A small spectrogram VAE, trained from scratch: log mel input, 7400 steps.
Rows from block 5 of the encoder of a small spectrogram VAE, named by matrix and row number. Rows with one number within an expert belong to one neuron, the router's apart. Each number is 128 + 24 x the weight over its row's rms, rounded and kept within 0 to 255. All counts start at 0. Numbers have three digits each. After the name is the row's rms in percent of the matrix's.
Before each expert's rows are labels from the 100 clips, of 14976, where the router gives the expert most weight on average: "top examples" is what is common among them. Only what is clearly more common there than usual is listed. The data: songs of 200 made-up bird species, synthesised, often over outdoor noise.
# router: router (encoder.blocks.5.mlp.router.weight, 16x160), inputs 54-107
# up: expert up (encoder.blocks.5.mlp.up, 16x80x160), inputs 54-107
# down: expert down (encoder.blocks.5.mlp.down, 16x160x80, transposed), outputs 54-107

# expert 2
top examples: first syllable: downsweep
router.2 085:107118128134158121124139173168125149153126085166123135114082087110113131104132142118163106134170149145120115103138120137125145127144112105101138131110188141100148
up.0 116:134132132142148170136150142135094139125086100151117145136120142141123132127144068140143170121147149144075132115093138124108108127173149145170133124088151144124115
down.0 099:178135138094141161120129125121133119098089158140084073150115100169122078157153111135122097113136137107131136116108133120087127084162117139137154155140128147152151
up.1 120:171104131147124127142163098073084114139116113179162134108131128157129145101117085107119106111112132116177137113150119126155099165103082100108125184143115106119072
down.1 121:141140155127120140117164103115195115117176196132109075118101114120126108165086144111132116116108110101169129117164107111105121140163102092142151097109113154135132
up.2 082:104159118124134126104099135131102129115083115129097134181147139078141108137143091119080165121120142134107109104144131131123153061150150181111130146167128115113153
down.2 097:124123124111178149130116130141140143148131098129066157136070092129132134137154162079140105107177127167105093108130095115098140090118124126111167150151133089138166
up.3 105:132115147100135150094146139138079163125114124153132170114109139119120132119085102119148164150119166193115159152138122109129103115134126163148138122104140118078137
down.3 099:144122133127139099126165144176127109108111149134116101099101100145146081111159145127145079115124161085131124132135116135101130131136076122104135211158114140121147
up.4 104:117117115136153132070113111134121132123115113146119138176110098093166120132132126101102157138144152165115123135160122123131142045158115200139147128173137130135123
down.4 103:112143121115164146147126133144145176123107090162089123134097095121119113149165127118138092106167132120107128123123104125098123109150105084122149162122110089117164
up.5 102:148055117159157119145151114117142102164147108159157150097106129104105158092173112110134112096129117142147130100144170133125104134135081101095140135162134109125094
down.5 096:123141156111099143155153144100196134108123170144105094138125117127121090157106126123140094105121088138147127109138063106094096127139109095111154124108105119135149
up.6 094:147152129160122124092112101133124151119107120154131106180133132119153133129165075143104146156111168104110134149119117109133151082101120135138130165154156130083101
down.6 110:144120115137166165138126086121140126131170125155098108158078088152107143141151143103132094134147123116145108119131104135130121105120157072144133151097124135136128
up.7 092:127125131086115090112140134134137157115149138136164126093139161057111126108083098147145114143115153147134165148119123136158113118107131127138117094145101095071113
down.7 086:120131111145127136179135174115125149088117116121107129086108110148160066129128150108151097107166108177148134105126142123078145146155131135095143107115124143108146
up.8 126:098117116116126073128158144118117131126171132109132147072133131101104129144092156133089147112133132168128160120153118149143137163109088124108110090142122093134141
down.8 104:108145110126139120119180162141144108091170124116084143079096134140135091157117160096164094137148124163152129124147097145105116158116077089076154145110134091097160
up.9 061:124108129123130143143082146087143121147140100116130129147097140108127157130183071126131152125158082151084123074099183111121111085150189127139147100096162125127093
down.9 069:121168117124098151166095095132173113115114130137092115176141123103141105123108113147122161115146056131122122115143090137099155146159139161101156084130148113129136
up.10 104:118149136098107145089127158174109145130146138092148103139163126124128136125083144156130144155129138158095154163109174120146103083115137162160125108116125120125151
down.10 101:116117120146137135142144157201166151124149143101121070124135133121105116099148158118146117117131112133158113141119157122086111126164113125117161109118119165137127
up.11 125:114122118119133173148111147136147147138124117134145131132126126125142131120124080145149123145148079140086170136069178136107098116172153164153127102104157119115104
down.11 144:173137102137132197117107122118138099132139149119104086162110117175123127154145144126137123119137108114130114119103113123096119103157161121152140106087133169197153
up.12 095:122127147110133119113126096135147105137127181113113129110140175082102147104135083146134148144082163070144138139118130097146134118135119129160141119124124128096124
down.12 087:129125111121138087174153113154125114112096122151082107134097092126119109116149121116128089102139127112115119080159108127076147117159058104111159162162128129104133
up.13 076:132158143111136125104130107134095136117105161136152154142133152090130128125100086145114176148093174130097153158104131123160128087108129142140109151138101099091136
down.13 074:166086104123158125123167118165122136136120149160078092148059098136144117142140147093145068100138139142118100099156106106088128119123093097102158185106109145102117
up.14 117:132118135122091163110108145099157130141165130110167134133154133138182136122125106122137102140142062166117146144103148124114069119092154166098149120156136097123113
down.14 111:137110107110147128140135111133135057131152177095076104111103147140122144122160165102129110108121112088163086092142121119100138147174108094100162122106123113156140
up.15 117:088132106138122080130113147138156131137157122110096130125167171081097138130132132126090172094117128131136122132146132147127141122134122131077125062160135091140101
down.15 117:108128105096113136142114132103198110126171117109099152106100100126138136154114152094158109119160096182131135128123100142108125132126136119098137101118144083114188
up.16 102:172097129142170150135167141098046102142118079170121165091086117163124143109117111108121152119157128163080125083129129116133130154139104118152145183102138125128131
down.16 096:136159150091118133133162132132179098105106182128106093141142131096139084156103122144119070111094114084158146106152120116112112144169105112126147147157107131084113
up.17 110:138120128102120078115152149151113118134133143093155121093162168113120133117117141149139104116119145126145141151138154123141107145106097135104126131158084106112132
down.17 100:135118116106094129175108127093165131115126146124100136120103102099152104151109123130138083092138069172160159093130124132099149141142120119084145108158115117112143
up.18 093:154137124127128134096168121120064088123099129125143119128138128145147131147127090149103124124107129095091129119127155146158130140132118124143094175139099131136104
down.18 092:149139127107155148148113108137137109115118125136089144130095135098113101150122138105134103125134107140107130109123123110098143133157153106122164153119134091118163
up.19 110:081157128100123125086093167174167134148123138070112096149185165090122145126167136170132126128143133079116109167128152130116125077144146157113120112148115108121123
down.19 118:099097116125094107177109116100173155145140168120133106129133121100136153120112122126129139108116068156168121111147087125093115147140141124118141044130133119099110
up.20 116:115157126129106127099134123131112145112123127119135121155154126105124116149064110161107148138125154149076153157110158152158137102113146162158106128126127116140159
down.20 120:121123138136176139110168156189119162131125094159111140128078122135118126108148144091169102087137146187110126116145103121088114147133100111103162176115145114099124
up.21 091:134092111141162077134128124141152099164113117117118140107132141104122162097153108104127079087149134104135097100153145117102098116154074107089150174157114094128079
down.21 093:101139159118128153140114148131172114146148164124077094155108108168150129142114157108165153107142127133149095111148108100072130120154137124109171073116149131156157
up.22 102:158128137161136114100156083115099092124119145163103122156126132159124129121154080124098126123078161102151122117132096128149134119095061121123126203149140133088110
down.22 112:142149136108133149121106065133157141124180183123096089165104110127107117153141156118133116120142120078150112120144104123121120092128157101171132127110112125136141
up.23 099:114134126120146113135142145153128131124105133118092138112161180111113126119158105153133164107110140103117127124107117135119133129120133142122128103137128131090136
down.23 095:133114085064125107147115147100159103134119138118090130095094110105137117152164125126141072101161098164125132091130132142105140095121115118094160145151105102122156
up.24 130:099159121124127112091143132114096139113134121106148140145148119132137115178078128139080184154124161185101147162141129144145140111092132182121117116156133105147153
down.24 125:119124125121188132107142143179146158085129116150096140140085103155138080129147157074158099126146165155133093134162076120110113105109096109089159203129152090092147
up.25 083:097131124138123129088065154128184140133172137065112094171128116063115128136176121134124134125145097136104101164113127125110137044130150130126146092148150118122126
down.25 094:139114087155147104175157106163172110139157140130099076140144135138091153116162162112144115111126116112189090139165093153099120139123089091083155142126121110103110
up.26 114:122140148112134100088151117142078142128124137139144155111133120112128129121134103141127144168110174158094165159128142119180118102100084150137119144162142108091138
down.26 115:138127134128163104136191113171133136126148112169099102094087107142106123116172153116140071121110163094135123108140126114106133117131060076108137180109128146095147

# expert 4
top examples: steady whistle; first syllable: steady whistle
router.4 063:105108119170139108185150148147144151124133097135126110115161116133129096095147163111176127143176127148125091117143140130086161139125120119133137139091167133124136
up.0 087:115126082101156131096128106156090119156079128155102116142111121181150167108101110123140107139149194090095121167127144127118132105177135126184122156114142152134122
down.0 081:160166179122143109104187131115104109086108132150131143105127124157120074153150141148144095142092131113118120133100121114140108189138069099124107177108109101125147
up.1 115:131104171128091147124092096085155161133145137162143169122103126107128131120130091124127121152090096153118161151078105107163116135098137140117136067129164140068150
down.1 117:141141141105114152146108114086187100119194123138119128136113106078131096108125109115125114109160061139117143108136150136116133130142116107110143063149130090169130
up.2 087:114123134131065105107100137132142115147144182072160092149195166112112149130141125148107123146069114114205154161130099108154106155087139129107132085140112137116102
down.2 084:128124152124122149135150133099157134168168188133094094125157119138112168137119140132131088119103095056161128124140096110113073139131135095115141118101113163086125
up.3 076:131103118110157108134119118114119140140121111110144107088122134145101137095132121136159153148156164097094135150127149140166134106122139131157104104105148105141133
down.3 072:169187164103120133145122119110164136111152147142138078176103099108136054133119155129131091123136094115129120110149140126119117089135084089128126090165109099152129
up.4 078:106135068080137101111101117111149123135139110124148106137141130115145136143141093156096110115124145106089142142102163152163128111119113160142109135139116096158122
down.4 081:089134133121110097144084134131165148141113081129113120134127136078122104112130128167169088151134084157107126127116106116126151134169146128099148091119099098111112
up.5 086:120097111159127115121073114105130122187096107156112152136139144083139204104172102107122125150102106145152104129114109107110158102164155156116152115145133129109100
down.5 083:127135146121085123120122119097137081113182148095129138104157120124139108159109159146150064156133090130163161160102128117151128144124133122088121132117082143113126
up.6 085:105100120129136105103086112111071109139077099108104138109147156117137153111115127127135123159126130114152113140088152106135157098156156168116135138166099086110121
down.6 082:163145143122094158114085143096114076109109116125130150123144133114157100167117132170129066129113075131124154120110165132126118124119132128085086130137076128160143
up.7 117:164108121108139166126107136110183167148212162117141080150090095143128146144103166104145117123140108150135122129112124118116079086113156120178152110109112124165149
down.7 118:160152175119134162127139142115149157102153139149105078161106121116070080166161134153109170132134120105139143139086117128126113104148147098159124094101137165178160
up.8 103:109127107106160143136171161154137148143118100142149143093115107168171151115130107117142096112158156147103133123148146136120094161128095134105132169103126096131099
down.8 106:124145165109155094109133124124110129100076081141119135121115123144166110151141145114119070131104117110128122116140095099113123119176078125079128156140128143103107
up.9 113:153113123127105124130082096078142102145176143107138087155118094102117151124126131117118112143130086102130122126105145110131110085147151120157137102148098131144104
down.9 122:181138156159122157118131074107134114121192165134124079149106101153095120151130159126117126135129143095152124138127141131138120115129131095151137134121122186159141
up.10 096:168124132118102089116154143138125144121150123136171105112126118143123122109112126155159102169112138124133182167135133119177087137088116126149106145121109117105128
down.10 100:108139149077159124130138151175171161130136134092113100166123100106140124105101165100139086114156156148117114120175127112108095103136112130101163108147102107112131
up.11 115:133113083108133100147152132134144115137159164092139083092143171136095136117120177143134125103132147093179124141126114163131128169096125105126113109115092119143116
down.11 104:152161127134136134164165109084137139109145147163125143134122116115116097141093139101115111115105108161166147072123111118120151183124111088110167104151096126123142
up.12 097:134099155137084124101079116105137096130115171098141113130160166118120112122162127137128144177071116114164124141115108088142111126104139152108150107162128151121115
down.12 112:106140135108108154134101156127169126120164131094118128140134113091145105126126174132154070113147081128109114136106137122098095126167150126119142079119117116134111
up.13 079:125107139114136142137133129124120162161103091152115175108103120130166155104140104113183107166146147136103135150111163100120128138185171145171142132071162147084134
down.13 089:137147186116111105138158162100129119079105100196148127095159159120094077158130089148116094140095117165118165131089115132143127185111102094083112143091108121120175
up.14 097:126121083112155136119101108146113109156106141107116097148128110143122162133144140152116158127142158076100095151136175131119150096135126151186123126139132159177133
down.14 099:157145124147114151121133119161108110115090118127126080128154112132102088142162106165133114130125109071119156139081173129142132131146123136134106133146103144171143
up.15 099:144101103139118104136087092116101053153107108135125121107122134135148145116175117140111099137137105096125127102094174127117144121136126146118133172185109115133122
down.15 086:132155130121159116093118154135124126111154081119118146121108104096122106175133159137138097173129158115047137158115118132148129120149115110130120154102132126135138
up.16 079:184118139134094134108068113122134121160154156131180090153134089090128163128151112136117086147101085138138126145115137097130071084098116130131151126165110128133127
down.16 089:116098112160117159119097094152171139173204160097134100148118113143113179120132170125151166120140145149133123157128149132107120109126176141126136092113157153131146
up.17 097:149107102115117132125093104126126075150108152110101082124116138146108153124151132128125107139124141054123103121139145130140145107127150125153128148154116102142110
down.17 104:159148148131152154118123131147133106100142151113111101151141116144093086139156144159132108132125130043111126147095163122133097097146139136138116131111113168163163
up.18 128:125137114137119104116167123149106148108107102173156114134149114125114119115106111150110130145085193125139156164154123143171130131117076119138103161134133131093110
down.18 134:148115126161135111128129094144132174127127114168176109174101094155138131089106087119140133130098135146138133129171121126114126112111103106132145149153134109077078
up.19 087:089117124102130100094134144153091131165063145111124158124154170160183171124122129115136121151111183078181106162168085104145128154113116147108138151123135133108098
down.19 088:110153201107150111134148163124128090097106129132107137108167145097103079160157139140120070123116104104119130122114068113123142163133115114051129146114092089121136
up.20 135:147128130125123111101151133159146115123155096105170093149115074121138117123100158120120066152130137131144150152146133127142088109124058143115126166166116133129129
down.20 143:094111147153146132127142151176163174131154064142152091141108077108134141102140127130145101137118137134108137146137119102107109109161070116126143117127152127101095
up.21 086:106111119107114139155157152104110147135110114131136119085130157126096126102097119135141157106109124112117170117121122133147157202120137126157120087100127135113127
down.21 089:145154145117116121158130110108120118123109187122098115134136121130145083159102142109115087094107088102195125074144092138105121151162106115097129099134095154168110
up.22 107:162102139131111089120128072121116107133134156159130115124131117136101142111144104131117143142088149092172132145136131110168143128106084113123135120179142149096127
down.22 085:153095111140144157133117102144138122173170148161141130161117135156117184090112124105143153105111155115148110123172140138102120124110089096126140105155164110082134
up.23 101:096130130164088124125123110086152159139139124157136180156140154127133139148131075103097156142111120143144148129132106123131151139081134152095144115130165138107116
down.23 097:128165161134145154144119122117155114090130111126114107135148112109122081133179135129120067121119107059107111119098097129126113103148150104103117151101141134119128
up.24 082:133120091093145116131105142126106134133118117101135100092106150159129142143123142142133116109167155085098133148126138161157126112116151134160102126120115096162144
down.24 081:173138142114125121152138124109149116103149136122127097127087100137125082164111141134116097122137098140137139086144161119098123125165084103129163103156076141174118
up.25 111:137116129160061146138106092071120115137119142183159141131135113102160137134101077137100104143065092140112164118090113107125134165151123123172141103121124169110100
down.25 108:155130150151105168128138131107159129098150151163123137123108089152127097134111111122135090101107070162109142130087137132115121203158128099132142100072146158142141
up.26 115:164122116101126149133105114120140171141152149140124079143068093165117149148107142129168124160160128132103129152108129110137110092122185126208138141093113133149145
down.26 110:143142168116132142135120148140133167087137124131113115143131137127072072123162153141129159131139114166096157129062141135131140103127170108156121080084134134167180

# expert 15
top examples: steady whistle; first syllable: steady whistle
router.15 081:112129141093120125145151182158176129126119114146168097119107109109098125115118142097151146134139127118104105113163126143136138150117134089103154130079166106151146
up.0 098:174119114087125130147112118119132095152126178111156077123105157153158166122114123127137077114123097071144114118135122129106114168127143075128144172114097099152112
down.0 102:109141147150157138139175167118155141108145104141121152106091111106103102144123148105157128112153098180106160097099115124109113146157129109109137079066140145125160
up.1 088:122150119137071142132100095143185127144158157109129089168148164128143155153096118149121121146107121067145123150139115141129148132120133124122140103107133131102105
down.1 105:103103131115135177131101156128171180151159138111105110146120140146123171128138123104125132128149097141146127133110092121114099102121146158092139089119162158110122
up.2 107:168132126126093107104127099118121104137127148131135091111125141125104143140120122165099142166102151081103162164099148129149165122120110126172111123130130183130137
down.2 111:151126138166114153128150079123119086114157145151135099133106095126092128124136133132126134116107101117098142128072120120146131151160146097188137135073130172142126
up.3 092:133115139106117172108142115089116130141115108161120134148091113145115145109122077117128157151132146179096143126101126113138115116117176142156135129084150105152156
down.3 090:100178171098151122127108127107155142080113099135110164159113141080118064134166134110114087116152131126120105109118087115115144091154126108128153087087117101091127
up.4 088:132125094105145125133130154145130171137155079155119126141117140102092157102189157109154131128154143129135120151159128154150130091092129105117102111125139066126111
down.4 093:097140171139129143152149192084121125133131101128110182098161173125104144136143125123144110112146127182154146104112102128130107156117155116107136130112107105126142
up.5 081:114128096090135122143132124100119134138082141143099133140124147097118149140093121130111162122148151134103119116123134143159144121104170140138117123137116061155129
down.5 088:139136091156141147157148128150123153127126119171086148126099114089065105117181118108132142113153096161141121102127100139117134120153139086095151093119125120119142
up.6 106:147131137134099134068104110137144130124127131127174117160117119132175126138077097129119083173092142120111121172125118115147128097121118157118123143136163134093125
down.6 103:125149166122138106131140090142170165110141097157135097162117081069090120122119124144118084136112130118103148140128112107131128089138102101151126145122109097088112
up.7 089:110105122051154140123109175150128122146122154064113122114106159130143146122150200125157121108161133084127096133173129117093087127147142125154143097078105110146129
down.7 090:130140201115127155148138150060159116109152129131127137122111101121133103156096106107129108096139093176135146089131116114109108137153119128076158102131139110123151
up.8 104:169094129099109174127159098091129136160145131155142110142089115185117155143110099122111139130124130187107152114098136108139079134128156122175138134079118152173134
down.8 092:099163116089128089122091152121154152096141118069105135144130155060154053154133182134116105137163126090133109141147121143113138089151133130130138084109095115122128
up.9 088:072125121075095079105149142148145124143115166062133126152147134145153150136098148124119152124120156117140097154150118124116125125114086179070142108173132128124147
down.9 085:096170173090132122138103141113128094078165156089143102130153144088123050125120161146122105125122120097127130148107123122117133113159153113157134086092114105128155
up.10 102:127111146109129121092129103113154105129161129110157097126108097130116120126128137129112127167110163144119142170116143112161120095132122127150131117135131164098136
down.10 106:100138174135134105146160085132167149118166084141111138138088075086094099111129149100109108131122147129125125127141125126124151097144087103142135109127129104111141
up.11 120:103124113090113097126124094137143091163123194072106103126157181133144164128117121146108125102108137061145113131156124139126145155120119119104121134155109076132099
down.11 117:093172144132162148123131165143167166084160135098102120138127104064116080138150153119117134134135092135101128131117111143110124106156124139111144074088153145117134
up.12 087:143151114169125134111095088142153107147155118131136125174139116115172137145121119140112112148097127098088123159124145121139177113114116156076133125175193150124086
down.12 090:148148139137118160136109123141179165143160136145126071158117104116098168116157120148147096142120126092104161155104151134139114090134147107158097113136110088112130
up.13 087:117114114059127121163134102117109088148104139102107123102121158130111151123111089154103150114137142097079136108087164125160145158117145122141112120117111082155158
down.13 089:117161132163124147145150154123133091077142125145115171102107120066127050148135122107136119107137061152091132089116111139098117157169116112103150097093146133123152
up.14 089:147104126084133138143160090087126129146118124164113123143075104154083157141108063122105165122135137181116149109138101116140102127129133112169138115091116125174126
down.14 083:112137080127149121147100148132136115101114121110108129121122149060141076133177170116127124122166115096120098126137119136099149097164116099122149098100093127109108
up.15 086:146139117092086156128129116119154147146129143122152109140128154126118151169066076163117123147103148137074190154096136130137108105096160142164124113087128132136141
down.15 090:129146185157113161131108082139167138085190122111110099178123091080086085131168144124092136135103098084089137139089109129135129069169125106132123077096164172139132
up.16 074:179101120094085137131126089100155128148117156149181130123093112153179160130073089112129071136102100153161150137140133121137077144131102136112131147155125104133108
down.16 074:093142173133123149124088137130140125107173136082171125130145106108155111145100144139130077145126118094100139146092171115128161109172133115112149119124104138092113
up.17 128:130143123130129166143102123117131142160100110166086134164129156115103174117177099139145162116120121103111107143144111128101158106125161117130138128104157105118116
down.17 136:104103152132141160148162137133156094144156167102108123086140136129139154141133152121161107130143068117143122102115104111109096175178121113116149109103127132133125
up.18 084:085102135073103135120119134113083084148083124109157142122141149136159143099108091120156140128136117157091108143113171114134132133112151152095136129161079070134133
down.18 089:081151155125140117127159145107099084090080149126106182109129124119132083156092132114123095114132126118132124106129093142137142189119114119100131145105099118123146
up.19 120:121129119122171153065111143193144124161131169091085098170121121157130158165139173120121149131138144090117080153160092118110091075138145143145132133114148152161114
down.19 114:135153158104089154152099114102140083119102182107124100122170137134145128141130119165112081126116086057143135125115147115123117143155144113135120104140086113146119
up.20 073:190122110137138111121126100124099103167101117167153146136086095143151158138068110124122083121104125141116134102167105130113115123149092120133130161165112105126095
down.20 085:111137128106162138126144140123130140117108119135116145108129118130133164168139140153136063108150115083119142108086112112111074143173094121114146153098105106080100
up.21 086:182099113130134150142114085106101121157111121176144124119073106154143150123109118108109092127141106147115120098148112125104131142131141092155145170122112136147121
down.21 093:088125129109153128170108115078145120142147121139085155100108116122127151145136150101148117113175092128132121097100105121118140113171150115103160095113124097113125
up.22 081:098126134073097170133132123105162150153134145119103117145113151136094153135123079144124172134129135152078133139081126117132125102114181133155133084080149102156147
down.22 085:097141149130129138144128165117149143096127124107105137120125151083120072127170138134117114100129077127127122108109108131122122127148135121102146079087137139111128
up.23 073:070129098068070116105116151136144123168116162066141105119155162182174163129075118145115114123111131098132123155090145135129127123106140173100129115140131107127132
down.23 073:087125177108125156117103143108140154086143139106111109136123141081105068125150139138120156127164097151094138140111134145127132110144163150086109094077144111159159
up.24 112:151128138126107149095113109124147138114145124120171107137116108142147117142098092154127101160104154135085157173101160116169100092121136147149116144114133159122150
down.24 101:121136164118137111135108084143159156119169090139115126153076082060090111110137143135118089143132130100072131135121109124146139078158101099140134123119122111127127
up.25 074:218110156117094131117125103103129127133107153159184094125116105150099133148127112146121090145100118129125181134128110103154115130086127092164127156138097141129122
down.25 077:109127094154148121121154132146132121079150120105136126096097101088131112158123202123152100143134116123083118133129116145138117119156146113175104156083110139133086
up.26 081:146137124091139125139144102097161174144111133156114094151101135128111152150122064128104171118116167164102132130123076126150123116094150098125130120113142096126113
down.26 090:126131111154140134153140132127151141126157149132090135131099137071110113123167159094143116134124088104138127114105110122110115115167141105118166080078119144112125

# expert 6
top examples: click
router.6 089:128122140162145109151184127159091118148080104155138106097126117135114149113110111145112115106114139129155113115163104114097156128136079099118150165153135121088135
up.0 078:125128143135107096127167090096083128132118116126139132139134143116106137123099087149133132149089157106120172155134091123169092137085097121135115160145098100127120
down.0 087:160127108145149105124174105140143119134146147155096115136122130139118109109147150088117085127095142076166109107162090125103117136132056070118150147117129152088097
up.1 094:106116114140155170119179159121100105148102131123144152095127131159125151109109124123138159115110162097109117121128136123120095144168108143128123121069133126130115
down.1 092:170172177127152121134138113130144128110153174153080106175124142093092081118164135110124121113123129106172102130159078113081110116149113083144151117124106108125117
up.2 101:145136138156155173115171133118091135141098116187140158148095124157127139127104076114106178112104151151087125105140124108115120151142113147149144162117136133146117
down.2 098:143129125126118127123109114113155099111125201109122083127123140119154112131101144123132079135116102068154134140128084120124114151157119114121150102117123148118092
up.3 125:152120117118160120117151171155136168104171142119134092110095140151089111126113145134162132139132161132123152169139089141148083125102130096171101122071120132109127
down.3 122:083116105136117147150091134092123119126119057128086146136139128113117122125182103159121150124136105151097150127088179137111176084150145160105130092155171117145151
up.4 099:160134120156149184136142078090093082149111145176109147125116145159158141131121082106097155097111078128127122101115127130110136187165119131127143124129134132129109
down.4 103:107099116130121152175115101103172130149166135133142086136127120087124147101131115130126085111089084072157129106076159135098143138176122102149162091124153151118105
up.5 080:129100148164134124110142092121109097148133149132105138102111127178138144107160102099127159126103145097141116120088138097127154161126105124100160096126166147090124
down.5 088:108174210089123145142124138098144088098118161108093132133154136120138058144149133127091096131125119059144117108105160127112123119174122142079137111134107146132130
up.6 091:097128142093137134095115157148097115130117154079121146089157192155148130126165149116161159164129158110154089185147122112151132133103157139117137132104142117109148
down.6 096:131151180106167091111153124127104098113083164103093114127155126128127093153173139138065133124121144052133093137140123126121128156162096127100137147145107148157129
up.7 081:111094153155129148114128117131143111130107141143097150128107095138122131083159094088139150158120115150151118134125119087119156134153094137126181120118178137099140
down.7 085:165154199126109153109126134090126106078143159134146091117122133121152075161093118161091088128088116092121177125111146127148093149143103128125120126108099158123115
up.8 106:182108134151157151130155112106091143144142123188136154113049088151147157134102106086146135133112115209087134113117113105120105150138109123162150150091151152117130
down.8 100:116176184128129138119092136147152129103111093139117116165134101084099096129167112160125108148104133103097169145071148120129110082156141129113113111136149134085164
up.9 113:152180106096114142096100140164149124133132173077127105155154161143132138180127162168123128113141127106125122152126141140124121093081160127145115130119109137161168
down.9 103:167131166161098148114130109149115094127137181131151106125159175165147122136091138129136067138076125061161149145120119116125098173109117120118124165117116173099103
up.10 119:204108120130147118146166134104093114134161141174154131084067124150104147131079137128144110115101116149114159106124123131140107161118107096167126152102089138145141
down.10 117:093129122108173121137082122127141152135110048136086144163096096079120125127176131118137104122148136145103138123112129130103132076143130128093143110163168087075152
up.11 101:174086159146114139129117104117127137138151138168140118100082093179137130100122109110154118145124094156110152130095142089138108138130147125165155098106147164098147
down.11 083:158139188120115146139091108054119098094141109140104160118134115104132101160114122132078092144143069154106172123086148106152123109136161136096139137158100111113156
up.12 100:140102112155167157160168141147128130171140118169088158120086147144092171086148082105125200097118113145104116102124124140112116140140120094152146111091165091119113
down.12 083:118113119113126067140105088138175132141144141114128118117140112097126135151146158150136045111106147100136150169130132144120126121132095100109127119160115120090143
up.13 100:090133153160111176133121130112150202131123102139148132177128125093127134114132084122142169143123139145091135150108106101110111083111155147118142108097155119101139
down.13 102:183160129183127139105128100149154120117148140158135091190131121123132085129139110124093082139088122069140117133139093126122116123126097098141130155132135143107092
up.14 091:140133132119165109102163122113087097138099093136158137110139119146141139111111134114118138141108163121132110136172095117138135144114104149100121182143114070142107
down.14 092:160123181139145147113136114149145079131146202113103103128121157159125104114128166072128108112114124079192090101152088106103085150160108091148165140115115158136119
up.15 123:073170115112137150090119155145123140124080126089126152187151131146180125148148117117121160123142151111117089149145140132098128094120131177088138140161164096117136
down.15 119:120177174089138136118081158150125114104110159086068127152152160146143088168176156135118105141167127086134098145142103107110122083127164148100146166129115118143157
up.16 107:166092109145122157158126095100136116136144109169133084123096092139111122103149099135137135122125106119094142110089189134128155127158154111166128110115142131141112
down.16 100:183129148134129168094159158095098115112140144162163141089111135166135110148104106121147077128121123196136168149108111122144069147113121107152123150145116134126117
up.17 081:102123166168105123111107107155145161128126135120119137154115141150155119129167129088170169165123138156139103172155078100134135088084135125114153130121172139099114
down.17 086:154149189129145134111139113108144123075136145132124111156136118144131077156126126139096096131095155104148138129131124136152100126113084156073117175169111144125128
up.18 073:126114112134151108139136090101060072155072117168114156099132149193155152132104090124086111085111109127145131088120138137135142169134101144106118140169113092123087
down.18 087:158114123132117128150159086112140097131158208129138102118140141136127143107113160111140097108094089062214132106127100126108099185151130096138149149094110124113099
up.19 089:111156132126106158080094122129084111120124166072144134157158157153179130137140126117125139158100144071139096186154132114114114105123131172115124141139144126135116
down.19 092:158138184109179135116142169159120126105133142129090092142126127169128079136150127129102066123133149098167118107150078104107098114146095100112148181129107123136116
up.20 109:127138132149126201095157128112123147121113128147158120163119130149112130127101115131120183145100164111088136155116125117129110122125134132174123130084136160124142
down.20 103:174145162135136149100174119162131104119155177143110078141129151132087095121122140126126111122096136064171126143121088109118086175145095084145160153090110134138106
up.21 127:154146145119103164131106153127136162121131139130137106137138146133112119124140101158156112147116109122112158149081143120132096106103189122162125121082136135101143
down.21 125:149156163159082166122095127107138100127145178110128096122145146119137115143103134145144092133101077073117152134081124112128117168126172108101126123093123150141148
up.22 108:115149131150130155134100083135114108127113135133098115169136120118157129130142096138103135148113096097111107146121147114134160152173152130115130111120165136111106
down.22 112:086103116090152187137144160083126145137150116132115151113129161145092135121160102117149167108156120174140140114087159123132121109116173140150141106108150101153166
up.23 108:171146133134142130104159069107099097139123122134136120134132126148132141124134119104117114136097153065137096117150118107138136153135105100123138159136145109110110
down.23 112:117143189081159123136125177131153118112158169088096094110133141114102087153138165110126118111156129119131123105115125129102103104169139103164150086091114154151151
up.24 094:115134130139131171112111117129149114151117157103115093180142132118140144150128111136104170125117122075115102129117151106113110109156184148150152091096144161146118
down.24 096:131114136155165160104156172138127163142093095161115139158133153129089143141172093127109168120105139157120135122112127128109125135153113116134136119113152134141120
up.25 083:166131138162103116113096079150146103133153155118111095163114102133117139125135134137121125142102106091129122142137122113120161127127104098159133135151140140113082
down.25 087:128105178077201134097156180164136144111161125103120088109117129162126116123123165128136069122155176123126136122140116097129073097140106112120130169127124140136154
up.26 103:146136156127093149084137094111107076121110135136130118121150148202139131128107130136109131153085162071151122142122129116139154154127103141133123136124123137116136
down.26 102:126135176099148136147164167133147108106150164113090076120137158107112090125145153121104100106110129055146120106102108123103108150195104114139142128095104149115100